{
  "model": "image classifier",
  "dataset": "seven-segment displays showing three digits",
  "train_examples": 195000,
  "image_size": 24,
  "crop_scale_min": 1,
  "horizontal_flip": false,
  "color_jitter": 0.2,
  "targets": ["third digit"],
  "num_classes": 10,
  "arch": "vit",
  "norm": "layernorm",
  "norm_position": "pre",
  "hidden_act": "swiglu",
  "mlp_ratio": 2.67,
  "head_dim": 64,
  "fused_qkv": true,
  "bias": "none",
  "qk_norm": true,
  "parallel_block": false,
  "inner_norm": false,
  "drop_path": 0.05,
  "patch_size": [2, 2],
  "layers": 12,
  "width": 192,
  "positions": "sincos",
  "pooling": "mean",
  "mixing": "mixup",
  "label_smoothing": 0.1,
  "loss": "cross_entropy",
  "init": "kaiming_normal",
  "residual_init": "none",
  "optimizer": "muon",
  "muon_scale": "match_rms_adamw",
  "learning_rate": 0.0027,
  "momentum": 0.95,
  "nesterov": true,
  "orthogonalizer": "newton_schulz_5",
  "adamw_lr_other_params": 0.0015,
  "max_steps": 14400,
  "batch_size": 256,
  "epochs": 18.9,
  "lr_schedule": "wsd",
  "decay_fraction": 0.2,
  "final_lr_fraction": 0,
  "warmup_steps": 2880,
  "weight_decay": 0.2,
  "adamw_weight_decay_other_params": 0
}
Rows from block 5 of a small image classifier, named by matrix and row number. Rows with one number belong to one neuron. Each number is 128 + 24 x the weight over its row's rms, rounded and kept within 0 to 255. All counts start at 0.
After each neuron's rows are labels from the 100 images, of 14848, where the neuron reaches its largest size: "peak on" is the class under the peak; "strongest on" is what is common among them. Only what is clearly more common there than usual is listed. The data: seven-segment displays showing three digits. In brackets: how many of the 100.
# gate: MLP gate (model.blocks.5.mlp.gate.weight, 512x192), inputs 96-191
# fc1: MLP up (model.blocks.5.mlp.fc1.weight, 512x192), inputs 96-191
# fc2: MLP down (model.blocks.5.mlp.fc2.weight, 192x512, transposed), outputs 96-191

gate.172 [102 129 109 105 111 156 147 163 119 125  91 156 139 104 126  94 139  71 108 121 111 126  89 139 145 105 123 115 127 135 102 134 149 154 147 134 150 114  97 133  91 116 131 124 173 139 121 174  97 141 102 109 144 128 110  84 129 147 105  92 169 141 128 136 165 148 104 147 170 104  80 132 151 144 155 111 105 124 149 139 125 121 149  82 115 111 139 106 147 120 151 124 131  78 121 113]
fc1.172 [105 167  81 136 123 187 185 103  94 131 131 108 136 145 113  85 155  86 148 142 114 138 151 107  86 146 174  91 106  87 160 121 128 137 128 113 121 119 121  97 152 125 121 129  99 125  92 115  99 110 172 130 114 166 146 140 131 142 136 142 158 105 119 131 113 115  94 140 145 160 126 124 145 110 127 158 111 150 137 140 116 100 187 126  83 140 150 145 118 136 173  98 144 121 109 127]
fc2.172 [ 93 133 139  76  77 106 108 186 114 105 157 127 148 138 122 109 161 103  67 118 140 177 153 123 150 133 130 133 133 133  82 143 163 115 156  94 114 136 121 114 102 144 110  76 158 133 111 160 118 147 107  89 134  96 138 116 113 124 113  98 146 135 164 127 163 131 123 148  99 118  94 148 149 140 146 121 140 126 117 105 166  91 153  80  91 143 185 132 121 157 112 145 144 126 172 115]
peak on: surround (97)
strongest on: dark on pale (76)

gate.397 [138 121 121 117 134  86 135 181 149 193  96 117 157 176 136 129  85  97  98 110 145 107 107 111 114 111 145  96 116 192 141 131 108 131 157 113 114 120 141 124 133 147 125 159 121  67 138 127 155 161 176  89 130 115 112 157 120 180 151  80 121 136  97 101 137 154 128 137 126 126  96 137 120 144 140 145 118  99 183 120 125 143 156 127 169 126 104  99 128 171 101 116 139 161 150 125]
fc1.397 [133 179 151 142  85 107  75 130 116 124 122 147 138 169 125 138 148  89 105 175  88 140 147 146 108 120 140 120 134  89 159 131  83  93 120  97 122 129 129 160 110 130 110 109 150 112 123 120 132 120 154 114 135 121 110 104 148 146  91 102 125 102 107 176 171 105 115  92 127 150 113 135 118 126 139 113 139  93  91 193 142 105 110 151 102 163 143 128 131 109  86 157 100 106 118  96]
fc2.397 [147 169 128 140 146 126 118 159 114 144  93 120 144 122 134 153 101 134 128  70  78 104 103 144 142 120 108 139 162 118 140 152 129 141 127  94 102 154 130 116 158 133 113 188 118  92 151 103 137 132 116 116 159 158 132 108  99 161 126  91 159 130 134 143 157 121 102 119 185 131 128 175 109 122 158 122 102 140 145 154 107 113 155 155 118 166 148 159  87 117  85 111 107 152 144 109]
peak on: lit segment (52)
strongest on: dark on pale (100); third digit: 8 (30); third digit: 9 (28); third digit: 3 (26)

gate.249 [112  93  84 175 133 146 118 142 109 118  95 140 146  99 152  92  85 170 167 120 165 125 102 180 122  55 133 114 145 125 111 160 118  83 102 113 126 136 122 179 105 145 125 135 161 120 120 135  90 164 115 120 177 140 150 128 117 130 134 125 127  91 123 167 175 168 139 131  97  95 138 122 176 130 136 154 115 112 147 121 116 115 117 143 155 179 126 127 163 132 146 173 143 130 130 108]
fc1.249 [126 170 150 101 142  95 148 114 124 169 155 131 121 134 113 126 175  57 121 124 111 149 131 118 106 132 107 114 113 117  90 132 127 162 146 152 116 115 127  53 132 129 111 151 121  94 129 107 102  87 112 143 106 155 108 148 161 162 127 151 117 192 164 140 101  98 163 109 126 121 101 125 104 103 114 124 168 105 122 133 133 138 143 147 107  80  89 131 121 121  84 154 134 138 109 104]
fc2.249 [121 106 140  94 149 125 132 118 150 170 147 111 138 123 102  93 186 121 123 128 120 146 131  77 102 144 138 156 112 125 140  72 133 150 115 124 135 174 121 132 161 151 151 127 106 144 143 103 151 131 109 163 117 147  91 109 134 111 146  94 122 159 132 120 100 108 159 141 160 145 121 148  71  96 133 129 136 130 129 145 126 130 134  99 121  89  91 130 118 158 130  78 108 102 131 130]
peak on: screen (72)
strongest on: third digit: 1 (47); third digit: 7 (30)

gate.420 [108 161 149 102  85 121 146 126 134 141 104 126 130 144 112 143 150 111 119 122 116 133  93 167 124 149 134  94  96 167 121 101  88 114 148 100 146 139 135 135 139 146 121 127 153  92 139 105 143 125 100  84 154 113 105 144 110 164  93 112 130  99 110 107 175 107 139 179 124 124 117 145 179 198 143 138 115 128 125 105 134 122 134 124 140 135 140  88 131 135 107 155 129 123 123 167]
fc1.420 [106 116  96 157 117  75  78 105 121 103 103 142 148 122 126 158 106 117 139 122 103 108 126 117 101 154 138 113 120 182 133 147  99 157  92  93  76 116 159 159 125 107 161 141 159  75 151 161 104 119 110 149 126 100 141 107 129 117 139 116 112 132 119 147 106 163  98 126 128 106 108 141 130 110 128  83 113  96 142 118 134 117 109 124 146 163 108 109 116 163 161 134 152 118 124 130]
fc2.420 [171 166  87 114 141 154 123 148 139 155 154 137 163  88 131  72 116 148 141 154  90 104 105 135 164 156 144 139 117  74 125 142 154 160 120 107 157 143 157 113 118 126 128 121 138 159 149 123 119 147 124 148 143 102 111 100 126 148 124  88 159 115 119 129 138 162 104 123 172 158 108 132 114 128 176 120  78 139 157 141 185 105 144 128 106 113 142 172 110 139 101 116 108  70 106 133]
peak on: screen (67)
strongest on: dark on pale (39)

gate.195 [153  87 160 100 117 111 137 103 118 111 144 140  87 159 124 127 154 126 132 143  94 174 153 130 144 110 126 110 119 102 111 125 109 116 110 145 134 140 148 118 123 119 122  85 132 126  92 157 140 106 152 109 123 130  93 125 153 196  89 119 133 143 123 144 131 128 139 146 131 100 106 114 124  90 112 112 141 124 155 108 174 136 133  97 126 142 100 131 138 174 152 182 105 106 130 168]
fc1.195 [143 100 115 125 112 101 142 122 142 154 128 140  78 131 121 132 135 116 105 125  96 160 189 104 158 101 137 144 110 103  81 125 142 115 100 137 146 116  93 116 112 101 106 106 144 116  73 150 134 122 137 128 102 131 100 120 129 167 110 151 148 158 143 136 148 103 148 166 142 116 114 103 106 111 104 128 145 112 164 125 155 135 114 104 133 165 112 161 138 182 114 165  98 117 145 143]
fc2.195 [128 153 144 143 109 120 113 112 135  97  91 160 125 199  83 157 162 145 116  91 117 142 113 118 167 132  82 142 134  92 121 168  78 104 115 154 124 125 112 144 148 149 159 107 119 113 129 108 139 101 132 119 117  96 131 170 124 118 127 116 121 139 142 178 122  99 131 116 172 123 120 148 122 143 102 133 110 137  94  71 161 122 113  54 132 131  93 138 146 167 133 172 136 144 147 124]
peak on: surround (95)
strongest on: dark on pale (95)

gate.240 [165 115 125 111 107 123 144 163 159  98  94 136 144  91 126 119 104 164 126 118  99 111 144  93 157 172 133  71 125 135  87  89 166  93 130 131 136  86 149 145 165 111 155 158 110 142 132 161 155 132 129 138 110 171 130 130 124 147 124 154 138 141 126 127 126  91 129 145 102 133 123 160 181 115 112 135  78  87 137 128 126 141 146 137 114 111 127 120  96 155 152 102 111 151 112  88]
fc1.240 [129 112 122 134 144 149 131 135 123  96 136 123 163 132 119 106 106 100 140 157 137 150 128  82 145 136 145 119 158 140 117 136 110 120 146 100 103  93 109 104 121  85 187 114 125 122 120 107 149 130 114 132 156 174 123 156 109 170 132 178 130 123 123 137 110  93 142 110 162 137 155 158 138 108 139 142  99 117  96 135 137 140 160 144 154 108 137 119  91 126 148  91 119 135 118 124]
fc2.240 [152 127 139  88 128 145 124 183 127 139 112 114 140 129 141 133 142 106 151 132 173  85 152 127 106  94 130 145 131 115 197 159 118  81 143 126 109 160 116 168 111 140  73 148 100 155 108 113 120 109  96 140 105  61  91 130 124 144 136 106 122 104 131  94 142 150 153 143 139 124 127 119 104 144 164 147 138 137 117 141  85 121 149 154 142  84 129 132 149 117  88 149 123 109 100 137]
peak on: screen (93)
strongest on: dark on pale (46)

gate.9 [137 157  81 105 129  60 145 110 133 106 137 103 143 130 115  89 104 136 103 131 149 110 136 126 102  86 149 107 132 127 128 116  96 131 121 164 126  89 147 108 131 127 143 149 117 137 133 126 155 160 111 160 119  84 139 131  73 126 129 116  86 175 107 110 107 129 158 120 184 108 158 157  92 128 119  78 117 109 124 114 158 155 173 112 151 141 151 117 134 106 104 137  78 149 140 111]
fc1.9 [114 135 174  87 117 109 127  78 117 150 152 143 140 133 162 138 137 150 138  85 120 123 124 107  88 155 123 167 146 108 174 104 117 123 133 117  91 144 167 145 155 136 114 123 128 116 126 169 158 116 156 135 152 104 135 116 167 113  97 104 170  98 129 107  80 100 116 134 152 113 133 141  84 134 137 131 165 108 111 126 106 153 138  95  98 116 205 108 123 139  97 113 154 108 129 138]
fc2.9 [146 155 166 113 129  98 118 138 120 139 114  98 152 118 117  50 159 129 113 154 154 145 139 109 105  98 134 125 141  80 104 141 147 117 153 100 148 104  90 114 122 130 137 151 114 167 120 119 158 125  94 152 124  98 145 135 159 146 158 144 121 115 129 104 132 123 128 131 145 125 161 124  83 150 135 111 156 117 129 121 140 123 154 114 110 150 162 122 125  96 116  88 144 133 116 124]
peak on: surround (99)
strongest on: third digit: 1 (29)

gate.35 [120 122 163 131 147 141 148 120 106 168 125 163 134 107 101 153 127 110 113 104  93  96 150 112 108 113  81 110 101  80  95 122 120 148 127 133 116  97 127 145 118 143  85 140 119 125 117 129 149 135 111  89 140  98 137  98 123 101 144  62 166 163 146 131 107  80 167 104 125 145 149 133 172  90 111 138 163 111 137 150 130  75 131 131 150 162 103 125 137 118 150 145 137 161 120 135]
fc1.35 [149  84 146 133 147 143 134 122  77 152 119 156 175 181 100 100 127 108 115 109 114  88 108 105 121 122 126 127 102  94 108 145 132 110 130 110 161 111 108 107  73 166 133  60  95 102 105 102 139 119 148 105 110 113 144 116 158 103 115 110 144 111 118 145 119 113 115 112 145 125 130 137 165 107 144 166 131 157 135 160 135 119 132 156 104 158 108 134 111 118 184 121 138 172 104 115]
fc2.35 [132 134 116 129 119  96  93 124  95 124 132 119 111 180 109 157 187 142  91 157 125 125 157 137 118 104 153  96  78 149  69 143 129 104 131 104 106 121 145 132 167 106 148 134 122 151  95 136 113 131 125 164 138  91 162  71 146 130 154 122 152 107 141 162 144 186 156 107 154 152 123 137 151 119 153 130 135  93 150 118 145 121 109 105  86 161 142 114 134 104  87 128 145 103 138 140]
peak on: screen (100)
strongest on: dark on pale (100); third digit: 2 (41); third digit: 6 (31); third digit: 5 (28)

gate.144 [167 132 153  99  83 125 136 111 100 143  55 126 175 118 110 179 113 119  99 121 120 150 117 189 121 136 109 120 117 113 115  88  87 131 135 107 118 114 141 148 172 143 103 121 114 144 137 161 121 121 111 116 142 130 112 108 119 148 106  98 119 128 152 134 149 157 113 129 185 117 131 137 122 138 123 152 131 132 124 136  74 122 158 141 152 128 131 120 103 197 123 111 126  93 141  80]
fc1.144 [126 148 133 151 146 150 126 144 112 119 196 109 139 124 136 104 147 123 117 125 160 134 110 102 126 143 137 132  87 112 125 114 157 118  99 184 122 179 151 136 101 137 142 114  72 140 118 147 149 133 125 154 133 162 135  99 139  85 127 129 124 106 109 114 109 135 174 135  85 151 148 151 160 102 113 131 117 134 143 142 174 118 162 135 165 131 145 123 119 110 126 140 138 156 145 132]
fc2.144 [196 112 109 155  87 123 110 140 101 147 109 108 158 103  64 168 129 111 110 165 149 172 141  93 163 125  87  95 115 118 124 114 116  96 133 154 112 105 112 157 129  94 118 132 108 120 140 124 108  83 127 136 131 126 138 126 130 119 145 136 113 113 132 122  94 125 138 138 121 121 175 109 159 125 104 161 177 110 131 136 112 124 131 157 153 127 117 117 167 102 148 125 149 154 101 122]
peak on: lit segment (56)
strongest on: dark on pale (100); third digit: 8 (29)